Weights of a small contrastive image-text model: encoder depths [2, 5, 2], text encoder layers 8.
Rows from expert 26 of block 6 of the image encoder, named by matrix and row number. Rows with one number belong to one neuron. Each number is 128 + 24 x the weight over its row's rms, rounded and kept within 0 to 255. All counts start at 0. After the name is the row's rms in percent of the matrix's.
# up: expert up (encoder.blocks.6.mlp.up, 32x96x96), inputs 0-95
# down: expert down (encoder.blocks.6.mlp.down, 32x96x96, transposed), outputs 0-95
up.35 083 [130 139 129 141 143 148 109 120 126 110  48 129 127  88 121 166 168 107 129 154 138 142 131 118 130 155 131 124  91 169 130 141  75 116 136 122 152 129 124 142 119  69 156 109 115  97 164 103 117 124 180 131 138 126 150 122 147 123 144 146 122 138 168 143 123 136 150 112 121 135 145  74 110 153 126 143 126 154 119 132 128 163 128 110  80 143 146 120  98 137 103 110 107 169 136  60]
down.35 093 [155 157 127 154 143 126 111  64 132 151 147  90 149 146  91 123 162 152 108 113 170  94 122 138 123 113 148 157 118 115 145 102 160 138 122 125 122 132 106 118  87 134 138 145 106  90 155  93 155 143  99 135 108 134 141 156  77 149 119 150 121 101 119 100  94 131 135 126 126 143 126  88 135 151 101 164 106 160 176 125 100 175 118 159 168 138 109 135 113 120 100  93 151 113 142 152]
up.36 097 [139 131  99 126 162 158 133 102 178 144 177 132  69 131 173 124 130 109 115 167 102 145  89 111 154 156  80 157 102 138 102 125 116 128 115 105 135 119 110 132 128  97 111  95 129 154 144 151 127 139 122 133  69 134 125 172 150 173 147 131 150  78 148 154 135 132 138 112  93  99  98  99 139 115 136 152 144 103 123  92 143 138 134 127 128 125 119 168 105 111 114 111 127 165 139 116]
down.36 086 [123 146 157 121 117 128 123 111  81 129 143 172 105 110 136 141 135  97 159 117 128 127 127 129 147 131 139 138  89 149 142 104 134 159 160 110 141 113 117 149 114 128 139 192 100 134 125 114 141 143 107 112 112  81  76 222 119 146 163 141 135 162 141 107 129 128 154 111 122  89 111 141 128  98 122 128 109 126 124 120 102 148 173 111 169 118  94 137 130 106  95 127 129  99 117 173]
up.37 096 [131 142 157  91 176 116 140 122 135 176 130 172 121 153 101 111 111 115 124 132 146  95 134 118 129 103 133 118 150 114 124 142  99  95 130 163 174 120 165 124 102 132  83 130 144  74 105 127 156 163 130 132 135 159 148 123 117 116 153 115 110 105  91  49 120  90 127 137 115 126 190 111 136  97 154 137 162 137 107 142 148 112 142 145 140 132 133 127 162 107 107  93 131 138 122 122]
down.37 093 [170 139 158 113 123 162 159  83  94 102 112 115 131 135 114  83 132 141 137 118 124 145 114 166 165 119 134 106 165 120 139  89 126 118 134 115 129 155 111  77 131 140 137 165 151 163 137 143 128 128 129 172 100 153 139 118 143 101 141 114 152 165 167 156  99  79 110  96 112  88  95 162 143 119 111 143  99 136 139 136 117  92 139 150  95 160 141 135 116  99 125 150 141  82 119 100]
up.38 081 [169 122 148  67 124 150 113 133 136 112 106 131 140 116 149 126 120 143  79 103 127 100 105 127 163 124 158 116 173  77 140 158 168 160 142 134 127 155 135 136 120 107 192 124 113 122 133 102 118 130 103  93  91  79 128 150 127 142 131 138 100 113 146 125 134 145 119 137 104 119 142 131 201  99 140 123 151 119 154 154 129 104 120 121 130 141 115 109 147 103 167  74 155 135 120 108]
down.38 083 [145 104 134 127 135 126 142  98 147 117 142  89 109 151 114 103 140 110 133 130 133 127 117 116 127 165 114 118 159 164 147 143 113 139 126 108  94  68  88 157 110 113 147 139 138 101 156 161 135 177 109 102 145 137 124 141 165 151 122  99 144 131 175 145 134  74 120  68 113 115 132 125 111 108 110 139  98 129 180 130 129 130 159 108 142 132  85  82 147 139 156 175 132 145 110 167]
up.39 110 [145 143 168 102  63 127 144 117 125 112 123 195  97 122 156 114  80 128 168 149 136 142 144 114 160 126 108 112 126 134 151 156 172 152 126 112 135 134 142 126 125 111 127  90 154 149 129 127 107 137 142 106 116 111 116 167 161 102 112  90  80 144 172 149 119 103 123 128  95 144 103 114 108 161 157 148 156 126 134 134 139 120  94 133 135  93 155 143  89 149 123  96 147  91 129 103]
down.39 097 [101 153 164 134 104 111 113 160 112 150 112 157 141 113  62 178 132 133 108 129 135 137 126 193 145  97 110 132 125 135 146 128 137 126 118  75  84 104  98 142  58 143 140 124  95 137 120 118 126 126 136 131 143 127 129 126 148 124 104 178 155 113 123 181 176 136 135 135 147 102 143 116 110 131 157 118 113 110 143 136 144 102 131  71 146 159  99 149 124 136 115 107 121 144 137 123]
up.40 090 [147 175 167 137 107 146 174 112 184  77 111 128 102 115 139 130 152  94  94 105 108 125 129 132  58 144 137 110 146 100 132  99  89 149 141 135 164 137 163 102 125 121 121 120 102 159 117 124 104 161 112  91 137 118 149 131 134 155 100 139 112  94 125 115 121 146 174 138 138 147 159 136 132 150 123 145 113 119  85 150 146 118 173 111 139 111 134 145 169 124 115 126 109 103 114 159]
down.40 103 [ 99 168 140 111  81 160 122 126 152 129 119 162 124 112 124  99 122 126 118 105 156 138 128 124 116 105 106 113 160 127 154  96 124 134 107 153 156  82 111  96 143 128 125  90 180 116 161 129  92  99 145 108  73 125 119 174 151 150 111 161 124 114  99 130 142 121 125 128 184 149 123 174 116 163  99 126 168 157 129 102 114 107 121 120 113 163 116 119  99 122 143 140 162 165 110 137]
up.41 101 [104 163 134  78  75 114 131 125 169 112 119 142  93 129 136 139 146  94 116 118 132 132 133 129 130 101 124 120 127 164 111 169 113 162 117  89 112 131 137 140 140 160 126 102 122 127 114 122 141 115 113 119 125 127 172 140 126 172 162 121 128 138 140 124 135 137 175 102  95 166 111 174  72 155 157 126 138 126 135 180 139  66 145 115 109 105 124 145 146 138  70 160 134 100 133 135]
down.41 096 [143 104  95 148 112 168 127 155 103 110 158 113 135 132  65  79 146 155 131 123 107 140 122 137 124 147 127 119 101 137 112 121 124 116 128 109  77 126  84  98 115 121 159 123 141 156  99 118 132 109 207 168 138 138 102 140 129  75 105 168 163 122 109 128 149 145 101 146 118 103 149 109 135 146 123  91 141 115 128 100 135 120 108 130 158 122 122 161 149 143 141 166 127 168 151 152]
up.42 079 [117 115 118 113 161 169 130 139 127 145 179 137 115 166 158 127 115 124 118 131 112 116 110 142 134 169 100 119 108 140 111 140  93 135 125 125  98 157 139 135 136 134 127 127 104 138 147 106 143 123  98  94 104 147  99 129  65 147 157 160 125 149 188 104  92  85 101 167  83 150 136 177 118 122 122 150 126 196 128 128 105 112 140 143 111 159 137 135 111 113 130 141  97  90 112 139]
down.42 077 [126 131 180  83 147  94  90 115 119  94 177  96 157 109 131 126 157  87 114 116 100 180 128 141 108 116 138 113 139  70 118 128  93 139 143 117 133 125 128 151 133 178 130 145 140 142 123 165 136 124 103 105 124  78 163 150 158  90 175 147 144 116  95 129 136 140 138 120  95 130 137 148 138 115 147 114 154  90 115 128 134 140 134 150 128 155 107 110 122 132 172 149 106 111  95 109]
up.43 121 [121 138  99 103 110 138  72 163 166 110 127 148 176 152 120 119 119 142 150 115 135 159 158 115 109 150 165 110 108  85 136  56 147  83 114 103 154 153 149 165 170 105 111 149  96 122 138 174 127 101 146 111 150 138 135 113 144 103 143 129 117 130  90 131 122 129 151 115 134 134 143 126 108 115 132 152 111 152 111 170 129 134 112 123 143 152  57 123 134 129 117 166 116 115 118 132]
down.43 109 [134 108 161  91 112 133 101 117 134 150 153  78 138 142 121 140 108 157 163 130 120 176 147 123 125 133 129 129 122 136 135 102 102 106 149 117 136 125 179  93 130 135  79 131 119 112 106 173 142 153 135 116 170 148 111  87 115 174 113 100 107 137 107 146 135 162 141 118  92 140 121 138 101 137  97 127 147 193 103 125 163  92 103 119 169 110 123 150 129 169  95 114 109 127 144  96]
up.44 087 [112 145 134 129 133 135 125  77 176 103 131 112 136  94 174 173 124 147 128 107 137 108 155 118 124 140 126 113 158 148 110 137 150 140 139 197 118 116 156 115  93 139 108 123 118 152  91 145 129 142 189 162 164  98 101 126 107 141 126 120 124 140  93 152 112 141 134 119 132 126 166 100  99 139 164 132 120 146  82 120 100 113 141 149 131 133 148  87 114 102 104 142  86  98 142  82]
down.44 091 [149 150 183 137 115  86 144 132 173 153 133 111 144 124 158 113 102 123 143  85 115 161 130 145 129 120 181 126 165  90 142 136 130  79 123 130 124 151 112 134 166 150 118 136 132 133 131  86 121  88  86 171  80 103  85 131 156 162 114 158 101 134 151 134 126 163 123 120 122 131 129 141 138  86 115 158 127 143 109 156 106 141  85 115  95 135 106 124 112 142 150  92 125 126 111 145]
up.45 115 [185 130 125 127 136  94 114 109 104  96 117 103 133 138 107 133 110 130 108 163 157 127 147 117 137 167  98 144 132 175 113 117 140 172 116  88 165 178 119 138  76 154  86 124 136 147 112  96 146 111 122 104 133 162 146 129 119 107 137 133 116 100 108 120 169 106 135 120 145 120 111 102 148 183 133 132 152  83 156 110 123 108 106 154 116 114 149 132 139 142  98 155  85 123 167 158]
down.45 117 [ 81 116 128 136 104 120 143 130  90 149 149 103 108 118 106 124 157 108 109 108 127 119 105 118 140 141  98 106 118 115 123 162  94 133 164 156  96 136 119 130 121 167 159 173  84 108 117 115 136 100 132 131 122 165 122 121 129 138 124 111 125 120 120 119 125 129 160 152 176 128 165 169 136 158 152  96 110 215 132 142 134 128  76 103 153 157 111 146  83 140 111 116 159 110 151 125]
up.46 087 [143 129  81 124 107 161 103 155 136 104  92 117 128 191 162 107 166 122 140 110 174 126 108 164 110 118 119 122 148 119 114 105 122 139 101 100 114 127 112 140  88 128 125 108 120  57 137 147  88 147 121 152 127 129 126 130 154 121 122 157 112 149  77 147 198 105 153 114 116 137  78 119 161 123 129 115 130 123 126 111 124 131 120 125 141 148 167 160 110 169 109 133 148 147 134 119]
down.46 095 [116 157 106 119  86 137 146 131 162 167 140 117 113 138 110 154 130  96 122 117 123 114 157 107 156 116 171 112 133  87 126 101 120  96 131 122  88 181 159 150 197 122 116 148 113 133  94 109 156 141 114 144 126 126 136 144 124 177 103 100 144 116 141 135 128 125 109 104 137 105 172  94 133 135 128 153 108 102 117 133 160 178 142 128 104 144 110  83 145 109 129 109  77 134 125 169]
up.47 111 [124 169 149 124 151  92 124 157 137 108 125 111 143  66  65 142 129 127 112 119 144 172 131  86 129 106 115 118 168 102 106 129 146 134 153 156 152 160 138 139 108 119 135 133 135 127 128 106 175 147 155 119  78 132 112  98 119  68 137 134 125 154 131 109 119  83 154 115 163 150 121 111 124 114 142 125 131 127 122 173 125 111 147 151 102 127 127 130 164 129 135  96 190 122  93 116]
down.47 117 [172  89  72 126 135 130 148 126 143 142 121 102 140 123 137 115 166 156 129 154 159 150 123 138 141  91 136 179 145 146 105 169 122 114  50 144 126 132  96  72 118 164  85 125  90 116 143 116 129 154 140 128 123 108 157 143  71 126  95 120 152 125 108 142 123 103 123 123  89 146 154 169 109 131 111 163 129 133 114 127 103 150 132 138 126 153 124 134  94 127 148 128 140 143 147 128]
up.48 109 [135 113 122 131 175 101 122 153 171  78  89 103 121 149 125 121 123 122 185 119 149 159 140 170 145  97 136 121 140 185 109 150 124 134 118 144 128 125 130 133 131 156 106 131 127 109 157  93  68 147 120 122 112 114 105 111  88 131 124 141  77 110 169 114 129  98 115 140 143 123 137 122  90 150 160 126 133 110  91 159 138 156  90 148  91 152 125 134 119 122 156 126 163 155 102 105]
down.48 130 [118 116  53 162 119  50 156  98  89 102 176 108 111 142 127 110 120 134 140 166 117 130 111 126  96 105 108 107 152 115  92 136 147 114 103 106 108 118 148 130 147 173 107 165 141 104 138 145 123 124 141 140 153 140 120 143 133 127 145 126 171 120 108 105 147 114 147  86 103 107 122 150 122 135 125 157 100 138 157 150 123 112 112 183 162 133 157 147 128 123 127 137 122 146 122 172]
up.49 092 [113 159 118 114 118 116 128 136 107 139 111  90 122  94 139 109 142 139 139 123 106 136  92 178 162 150  87 135 123 118 133 179 132 136 133 146 119 149 141 114 116 108 129  85 146  80 151 167 110 192 104 157 124 164 108  73 157 149 136 118 146 122 100  87 149  89 122 123 131 129 138 129 159 149 139 119 159  99 101 139  98 179 141 100 137 112 126 126 156 145 123 113 139 144  82 108]
down.49 085 [119 105 102 117  99 116 136 136 102 116 136 123 131 143 117 133 119 200 113 106 175 157 129 145  69 122 160  84 153 105 161 112 129 140  98 147 163 130 147 161 145  87 163 141 159  98 125 178 109 124 178 131 177 148 164 138 120 113 116 110 125 109 121 139 138 141 122 125 161 116 113 111  98 137 121  99 139 120 145 127 163 118 102 146  92 123 126 122 105 135 116  78  98 134 149 109]
up.50 081 [133  98 132 113  71 146  94  97 159 158 149 140 116 106 113 136 130 103 127 135 154 167 141 106 159 155  82 119 121 119 149 141 138 165 122 162 104 141 110 125 109 138 118 129 162 109 135 143 137 159 192 119 107 139 122  96 111  81 170 105 141 124 137 122 101  96 151 102 146 142 130 164 106 159 121 164 135 143 105 100 172 119 134  92  87 100 138 137 142 127 144 111 151  95 160 145]
down.50 088 [157 136 106 135 132 100 139 105 102 137 132 112 133  89 100 154 150 173  75  76 151 156 167 122 123 108 159 127 120 125 121 138 106 161 108 125 132 107  85 152 135 108 114 144 126 113 132 114 100  97 125 148 138 144 142 123 140  84 129 145 100 150 123 125 133 162 127 100  75 115 145 142 125 129 112 112 173 128 137 125 146 125 160 147 116 175 114 111 110 147  92  94 118 181 185 161]
up.51 110 [107 122 136 109  96 138 103 123 142 110 132 192  88 155 167 126 118 145  74 117 159 119 165 135  92 113  83 123  78 189 156 169 120 161 160 117 155 158 133 113 106 125 120 124 133 135 102  78 141 101 122 145 124 126 129 132 161 151 157 116 147 108 107 157 123 136 137 109  79 146 114 108 158 130 147 151 140 151 151 134 127 124 142 134 143  84 130 120 109 149  96 103 109 128 120 131]
down.51 103 [151 188 137 109  84 122 151 147  87 148 111 101 144  97 101 111 141  99 112  94 119 141 146 152 127 188 101  99 126 102 131 138 138 159 136 131 131 144  93 179 132 138 157 149 124 123 123 129  73 158 106  92 151 150 135 148  97 150 145 164 125 137 117  92 125 136 168 124 143 102 121 135 115  86 136 136 110 112 109 163 117 132 106 135 165 131  79 103 121 100 117 151 132 139 155 151]
up.52 091 [102 126 132 123 149  99  85 137 124 108 109 129 155 150 128 154 121 116 121  84 118 128 147 130 173 146 166  99 116 115 142 115  84  95 149 143 153 168 107  94 123 140 129 156  78 120 108 163 136 162 152 122 108 187 147 151 135 123 177 101 132 123  83 121 180 143 140 103 156 132 154 128 116 115 150 139 121  93  92 132  79 150 105 145 121 131 137 101 136  95 122 114 162 125 146 120]
down.52 096 [125 142 141  73 135 124  96 100 156 145 151 110 156 114 170 130 115 101 147  98  96 134 137 174 128 132 144 127  74 155 145 142 116 138 103 127 122 125 151 122 124 149 144  70 100 126 128 109 168 150 125 149 107 142 124 140 164 125 160 115 153 125 127  73 111 142 107 128 116 119 142 129 142  94 145 182 125 109  92 130 121 134 138  70 139 121  97 142 126 146  80 170 168 138 139 151]
up.53 106 [134 135  98 199 119 131 128  71 123 103 114 113 131 145 118 119 111 163 151 141 171 141 107 130 138 166 139 115 145  95 139  90 129 135 108 149 144 165 149 125 129 111 107 138 130 152  97 153 152 125 162 152 179 123 111 117 112  90 120 115 141 129  56 145 102 113  89 162 117 125 105 122 105 121 112  99 102 174 168  99 101 101 120 143 142 109 142 135 135 153 134 147 125 154 150 124]
down.53 111 [101 139 185 135 149 154 144 134 127 114 118 140 142 122 161 182  95 104 153  89 140  98  97 148 140 147 123 128 114 136  99 167 129 105 154 128 161 127 152 153 148 110 110 116 146 102  74 111  98  99 118 106 127 151 146 102 161 131 126 105 127 111 105 125 108 143 139  90  91 147 111 102 120 118 133 127 117 170 152 119 120 153 172 120 154 187  99 142 124 159 143 109  93  94 152 109]
up.54 089 [135  92 119 116 144 158 127 142  85 168 123 100 162 153 131 130 144  97 102 110 125 151 114 161 128 146 110  97 182  77 119 120 118 147 111 116 158 157 142 103 169 162 118 105  79  82 149 133 105 122 143 139 117 146 140  94 116 169 149 121 108 164  80 138 103 115 118 124 126 127 131 121 130  84 117 152 134 184 130 138 130 155 142 126 146 105 103 182 139 110 133 153 119 126 131 102]
down.54 101 [112  84 135 178 129 143 158 132 138 147 119 113 113 180 132 139 143 123 159 107 207 151  99 141 175 129 131 104 152 116 125 109 147 136 130 125 146 118 131 151 127 135 127 100 151 154 130 140 135 122 139  91 136 136 126 157 112 112 109  93 124 114  72 116 106 116 104 120 116 111 127  98 159 146  66 116 130 128 192 134 141 146 133 119 135  96 156 101 100 136 121 120 161  87  95 107]
up.55 111 [152 141  84 153 124 117  98 139 157  85  79 107 147 169 157 136 125 154 140 133 166 121 113 156 122 115 128 175 146 133 177 120 132 107 165 143 130 105 120 127 145 175 106  97 140 102  98  85  85  96 111 149  93 101 159 165 137 141 135 132 133  91 162 125 122 108 141 132 171 151 123 121 119 131 168 114 140 119 122 102 110 144 111 138 137 114 139 156 107 120  97  93 104 129 103 158]
down.55 106 [ 81 164 125 127 106 122 137 156 109 135 120 110 161 106 109 155 109 158 101 128  99 153 124 140 133 156 141  94 130 123 110 122 132 135  71 166 132  92 129 175 110 129 133 110 125 168 166  95 157 104 124 175 134 153 178  94 115 138 142 147 163  89 142  74 155 129 167 125 117 139 134 115 145  86 123 143  94 109 158 124 119 144  77 145 138 105 127 130 102 114 131 127 148 111 139 134]
up.56 120 [138 118 116 117 128 114 151  84 122  95 107  84 131 101  96 133 139 124 134 155 125 192 140 143 108 118 109 138 130 155 101  88 152 130 117 111 126  75 123 174 115 169 169 113 146 162  91 136 153 107 130 120 109 169 149 148 106  76 115 109 119 117 148 143 130 129  87 125 114 149 129 153 148 141 150 130 133  77 129 104 174 100 157 129 117 120 106 164 142 123 144 129 143 178 115 141]
down.56 121 [ 99 104  98 124 129 121 126 143 133  97 151 136  91 151 136 102 103 170 139  96 112  89 123 103 110  85 142 139 116 145 131 130 119 120 156 126 101 120 136 127 118 182 141 164 103 148 109 116 103 152 143 119 113 161 129 131 135 149 169 149 162 133 147 170 118  86 147 166 154 147 156 109  88  90 104 148 160 198 110  74 116 145 133 118 131  99 131 118 118 108 114 120 130 150 162 120]
up.57 084 [ 81 155 108 132 108  88 144 145 149 137 161 128 133 134 135  97 120 147 146 137 115 115 121 122 133 125  95 133  85  89 120 173 128 110 143 124  90 121 108 138 115 141 166 113  90 115 170 148 125 153 162 157 126 139  65 194 140 126 126  91 118 171 125 122 165 137 127 128 162 100 125 127 103 123 141 120 108  83 161 124 140 161 178 113 147 128 143 114  95  97 117 150 118 109 126 143]
down.57 088 [112 122 145 127 106 126 105 116 102 101 112 128 150 124 165 128 100 124 119 108 133 151 156 143 159 163 170 126 144 182 165 120 141  97  98 150 140 167 141 106  94 161 152  86 117  92  73 173  87 115 123 101 102 134  95 139 129 143 127 141 146 126 160 140 132 117  97 121 131 113 101 141 149 139 122 184 132 124 102  90  79 143 128 142 120 136 129 157 153 147 154 113  95 100 150 137]
up.58 094 [155  72 149 105 110 124 168  81 137 176 102 161 128 121  93 143  94 137  93 129 104 135 135 112 158 145 137 132 138 105 144 173 123 136 122 135 109 136 131 146  95 115 156 129 146 167  92 108 101 113 119 133 134  84 118 142 124 116 165 102  91 152 189 159 137 122 163 117 113 129 114 132 109 131 148 121 138 118 169 161  98 115 168 133  97 127 134 125 112 118 136 136 120 140 160  70]
down.58 089 [126 134 155 141 126 124 127 117 127 109 164 121 113 142 123 109 133 113 116 116  75 136 114 116 136 106  86 124 148 161 146 108 150 166 114 123  97 126 114 142 157 146 196 110  84 102  76 113 148 117 144 123 141 114 137 147 145 129 125 114 193 131 105 153 138 124 113 141 139 129 183 147  82 177 135 106  77 110  95 113  81 131 109 133 149 132 136 149 130  88 136 137 109 134 149 165]
up.59 095 [ 90  93 183 141 148 139 103 166 151 120 102  95 114 129 130 123 133 148 103 148 133 177 123 147 132 109 161 141 102 127 142 134 103 132 171 141 113 126 134 134 152 125 139 130 107 145 110 141 144 167 125  86 108 138 111  98 123 163 109 124 137  80 105 125 109 155 125  94 201 153 175 129 128 147  98 105 135 122  79 145  91 128 129 166 118 158 108 101 140 135 124 126  96 108 121  96]
down.59 110 [118 148 149 129 166 132 163 126 122 129  87 118 117 122 117 134 152 163 174  88 133  96 170 151 122 153 100 147 111 126 176 115 140 118 133  85 156 108 159 117 117 113 170  88 141 137 127 142 138 117 128 183 154 116  96 155 104 112 139 111 121 142 108  76 137 111  57  98 108 142 132 129 127 123 120 121 151 143  94 140 131 127 124 107 130 101 146 152 147  87 105 110 133 168 115 159]
up.60 097 [161 133 110 133 119 177 106 125 140 131 107 168 126 110 147 124 169 127  99 165 128 126 121 104 122 116 129 135 131 140 141 112 125 108 119 174 197 114  73 117 156 113 102 152 127 139 161 110 139 102 137 102 155 114 143 136 119 160 147 173 155 118  53  79  86 132 129  85 105 144 101 115 122 102 156 117 122 131 130 161  97 153 145 114 123 116 135 128 115 147 140 117 142 122 166 111]
down.60 088 [135 128 148 111 129 164 162 127  84 152 134  92 102 128 123 160 119 128 146 146 154 105 154 156 152  96 148 111  74 121 107 140 126 161 167 129 102 151  96 160 189  96 135 109 103 123 109 143 117 108 113  96 134 149 128 151 105 123 127 147 137  91 114 138 128 135  94 122 130 149 125 143 119 163 104  99 168 108  98 114 128 129 130 153 131  85 166 127  82 118 117 183 136 104 105 167]
up.61 097 [123 114 160 143 166 115 116  81 135 139 133  98 166 110 113  89 115 115 119 173  83 174 154 132 121 115 143  79 157 130  97  92 148 128 139 122 148 112 113 130 108 113 131 159 130  95 160 143  94 141 138 166 156 140 136 130 116 125 106 107 144 171 105 150 149 105 185 162 137 177 117 156 147 117 127 142 101 131 129 106 109  85 109  82 113 119 139 139 141 140 135 102 146 133 109  94]
down.61 081 [151 173  89 108 115 188  98 135 128  90  84 106 164 114 157 145 134 140 114 142 159 155 115  99 113 145 147 147 112 108 135 124  94 138 120 117 101 112 130 147 142 114 135 141  86 147 107 153 130 144 163 126 113 105  96 131 133 104 149 134 125 109 147 104 191 113 120  97  76 161 112 125 127 179 103 147 120 165 140 104 124 136 127 173 108 118 127  97 157 100 150 120 143 108 145 150]
up.62 110 [ 99  95 123  85 121 154 166 123 141 159 111 155 164 108 161 158 100 153  93 109 108 140 154 103 146 132 107 130 155 115 112 159 141 192 141 147 122 124 101 166 102 139  91 123 125 121  86 102 137  86 107 130 145 119 133 131 108 109 111 135 129  96  58 162 136 126 167 132 107 147 140 155 123 147 118 133 109 142  74 159 106 149 155 150 140 131 145 108 157 142 114 134 124 114 144 146]
down.62 103 [166 111 122 122 111 121 103 111 110 171 166 126 133 128 132 154 127 117 114 153 138 145 124  98  95 164 122 143 159 139 154 132  73 139 119 137 109 114 162 100 145  86  97 145  85 127  98 125 136 102 117 162 139 147  98 157 150 115 169 125 121 155 124 118 191 179 116 133 120 127 139 172  88  90 133 132 103 131 126 117 145 102  97 114 144 116  85  90 124 126 136 159 170 133 116 149]
up.63 083 [122 125 144 132 114 166 145 102  93 171 159 145  91 145 130  88 148 139 153 120 121 148  88 147  98 118 129 124 128 121 156 127  95 125 108 134 146 124  82  76 149 108 167 154 148 124 115 138 155  93 168 138 131 131 128 102  99 147  84 109 135 135 128 186 139 164 107 113 148 141 161 141 133 135 111 102  94 158 126 131  99 147 133 143 165 139 106  79  82 135 110 147 113 110 153  99]
down.63 086 [159 138 103 195 154 157 178 140 156 108 155 131 154 113 126 137 139 145 126 113 154  86 135 143 157 133 153 123  93 109  96 142 113 128  85 113 115 130 107 141 196 144 118 109 129 103 150 133 104 155 117 156 138  90 118 162 112 132  98 115 128 152  92  93 114 105 115 107 104 125 102 106 171 136 135 129 147 132  90 103 115 109 136 117 164 137 139 165 130 110 111 157  82 145 131 109]
up.64 098 [155 148 108 109 113 168 138  74 163 107 108 157 136 161 122 105 110 107  85 133 124 107 124 164 157 118 134 111  70 137 158 116 155 161 121 114 143 120 134 122 132 140 153 155 114 120 157 112 130 137 131 150  91 124 139 151 189  67 152 141 153 125 107 133  90 100 146 105 121 118 126 119 131 111 123 158 104 118 152 117  91 143 106 150 121  92 149  97 147 122  94 173 103 139 159 132]
down.64 097 [128 129  84 121 125 125 163 129 157 144 123 158 120 114 163 132 128 128 170 129 131 198 116 132 113 126 127 118 129 125 138 121 155 123 113 141 165 103 132 127  71 147 157 127 118 136 128  74  78 117 131 112  81 173  84 114 128 136 140 162 100 111 153 117 113 120 190  73 140 126 114 148 107 143 137 114 106 166  91 170 100 117 119 140 137 139 114 131 107 144 115 134 166 125 143 111]
up.65 087 [115 137 129 149 151 173  97 112 147 136 139 147 129 171 105 144 153 128 155 159 135 109 146 132 117 121 147  98 162 125  99 133 139 128 126 132 158  94  96 114 138 146  92 115 137 138 119  56 112 131 140  93 137 150  98 105 137  90 119 161 143 112 122  84 141 141 145 174  85  70 111 110 103 155 110 162 127 178 151 126 141 123 145 164 123 105 130  97 164 125 117 140  89 108 128 132]
down.65 088 [123 114 122 196 114 107  59 125 172  97 155  90 106 156 122 121 120  90 133 120 119 139 168 103 154 149 132 131 138 120 103 178  73  75 126 124 131 155 142 123 115 120 137 129 122 128 142 122 160 127  86 129 115 130 128 128 119 105 137 138 114 162 100 106 141  86 174 107 158 117 113 147 143 133 149 115 148 131  99 121 142 114  92 138 145 176 138 144 132 145 164 165 138 124 115 118]
up.66 099 [141 104 113  84 104 128 142 118 126 157 141 153 124  71 123 150 116 134 107  95 127 149 150 124 123 115 128  92 123 124 187 122 142 117 123 121 137 107 155 157 111  82 161 125  81 125 121 175 131  70 117  95 129 114 119 161 143 135 120 128 134 180 127 157  99 148 160 134 149 123 167 129 168 103 152 149 180 132 143  95 129 126 135 136 118 137 115 123  93 141 177 149 104 132  98 112]
down.66 105 [132 123 150 149 120 131 144 137 172 131 102 147  79 122 111 135 155 107  88 120  68 128 152 117  84 133 150 138 148 160 151 118 164 111 134 109 156  92 157 135  78  92 111 117 177 101 115 120 125 129 170 144 147 118 157 133 136 133 127 141 123 118  99 175 146 144 123 112 166  98 119 146 141 129 124 139  93 149 135 136 110 116 104 173 144 101  89 109 104 129 127 176  99 100 144 101]
up.67 109 [131 169 107  92 141 134 128 112 101 131 125  86 144 133  88 129 136 117 148 136 154  82 200 128 134 126 135 133 161 121  84  99 137 126 170 140 148 131 131 151 183 155 101 162 108 148 123 132 119 113 107 154 137 138 173  66 150  75 117 131 147  98  96 114 120 119 124 136 141 128 148 107 142 139 126 123 114 124 151 145 141 140 111 132  80 145 122 112 123 104  87 106 146 118 136 172]
down.67 109 [133 128  93  92 178 145 129 143 132 129 143 138 127 156  97 125 133 153 116 128 124 177 115 166 138 145  60 172 105 104 128 125  93 136 159 112 163 112 140  80 127 129 113 147  81 113 118 113 150 164 143 117  90 112 180  98 119 116 131 106 162 133 143 116 160 101 127 130 148 159 170 131 104 135 128 126 106 148 142 160 150 130  82 113 125 128 169 115 129  98 100 133 125 103 132 103]
up.68 094 [154 128 146 148 155 122 102 105 115 131 113  88 156 137 146 127 130 155 169 155 174 106 157 108 147  99 116 115 114 127 112 116 117 116 104 120 165 127  70 149 146 102 132 115 151  88 109 101  89 125 113 165 120 185 100 144 100 153  90 111 145 116 139 144 108 126 136 124 146 127 159 187 155 147 154 139 105 107  86 113 121 146 146 142 138 159 149 140 121  74 147 101 122 128 102 118]
down.68 093 [120 118 125 110 148 144 172 125 100 138 119 151 124 125 100 128 133 104 146 105  85 131 146 134 103 112  88 112 120 162 134 172 107 120 103 113  92 101 152 124 154  66 158 130 114 143 162 109 129  83 128 153 179 132 110 143 150 132 111 148 148 168 109 145 124 100 139 143 134  90 130 117 144 132 152 155 122 141  81 138 127 111 140 194  92 118 146 125 163 164 110 116 151 133  78 131]
up.69 097 [ 85 111  90 140 157 149 117 148 128 139 141 144 120  86  91  96 105 124 140 113 146 167  92 105 137  68 126 163 139 141 100 119 154 130 141 108 153 122 140 113 149 124 147 133 127  95 155 120 115 113 186 109 112 112 142 123  91 179 119 145  96 136 137 168 155  57 110 155 139 178 105 132 136 129 140 104 117 146 130 165 107 137 110 125 143 141 142 118 121 145 116 111 166 128 130 100]
down.69 088 [ 89 161 150 120 141 142 144 134  79  77 170 115  99 179 110 163 103 126 191 170 118 122 100 133 142 124 131 120 128 141 122  97 153 128 107 160 109 130 101 140 139 158 144 105 126 119 111 172 133 123 169 136 124 120 116 146 119 126 150 100 167 113 117 119 162 130 124 148  71 148 125 161 124 134 151 134 135 139 125 108 158 114 137  96 128 140 112 133 116  66 131 113  99  82 113 113]
up.70 088 [143 165 119 117 126 155 129 147 129 108 134 161  86 124 118 162 142 149 128 114 100  88 141 116 140  84 120 106 107 136 146 181 152 158 130 132  88 129 121 131  77 144 110 157 133 146 100 107 145 121  75 107 128 127 131 180 121  98 154 131 137 147 175 130 155 143 160 128 137 139 139  74  90 119 139  99  64 128 139 118 119 126  97 102 135 109 152 129 114 140 134 117 184 124 144 138]
down.70 104 [135 135 141 129 123 114 144 116 187 153  97 186  94 110 142 125 121 118 121 113 115 122 103 141 147 118  97 137 141  97 147 102 113 109 122 123  97 106 112 178 101  68 149 171 160 127 111 132 144  92 131 113 142 123 119 132 194 118 137  90 142 139 153 124 126 171 112 114 143  97 141  94 105 151 158  81 145 144 128 115 119 122 171 122 102  95 149 159 146 147 144 157 105 121 147 125]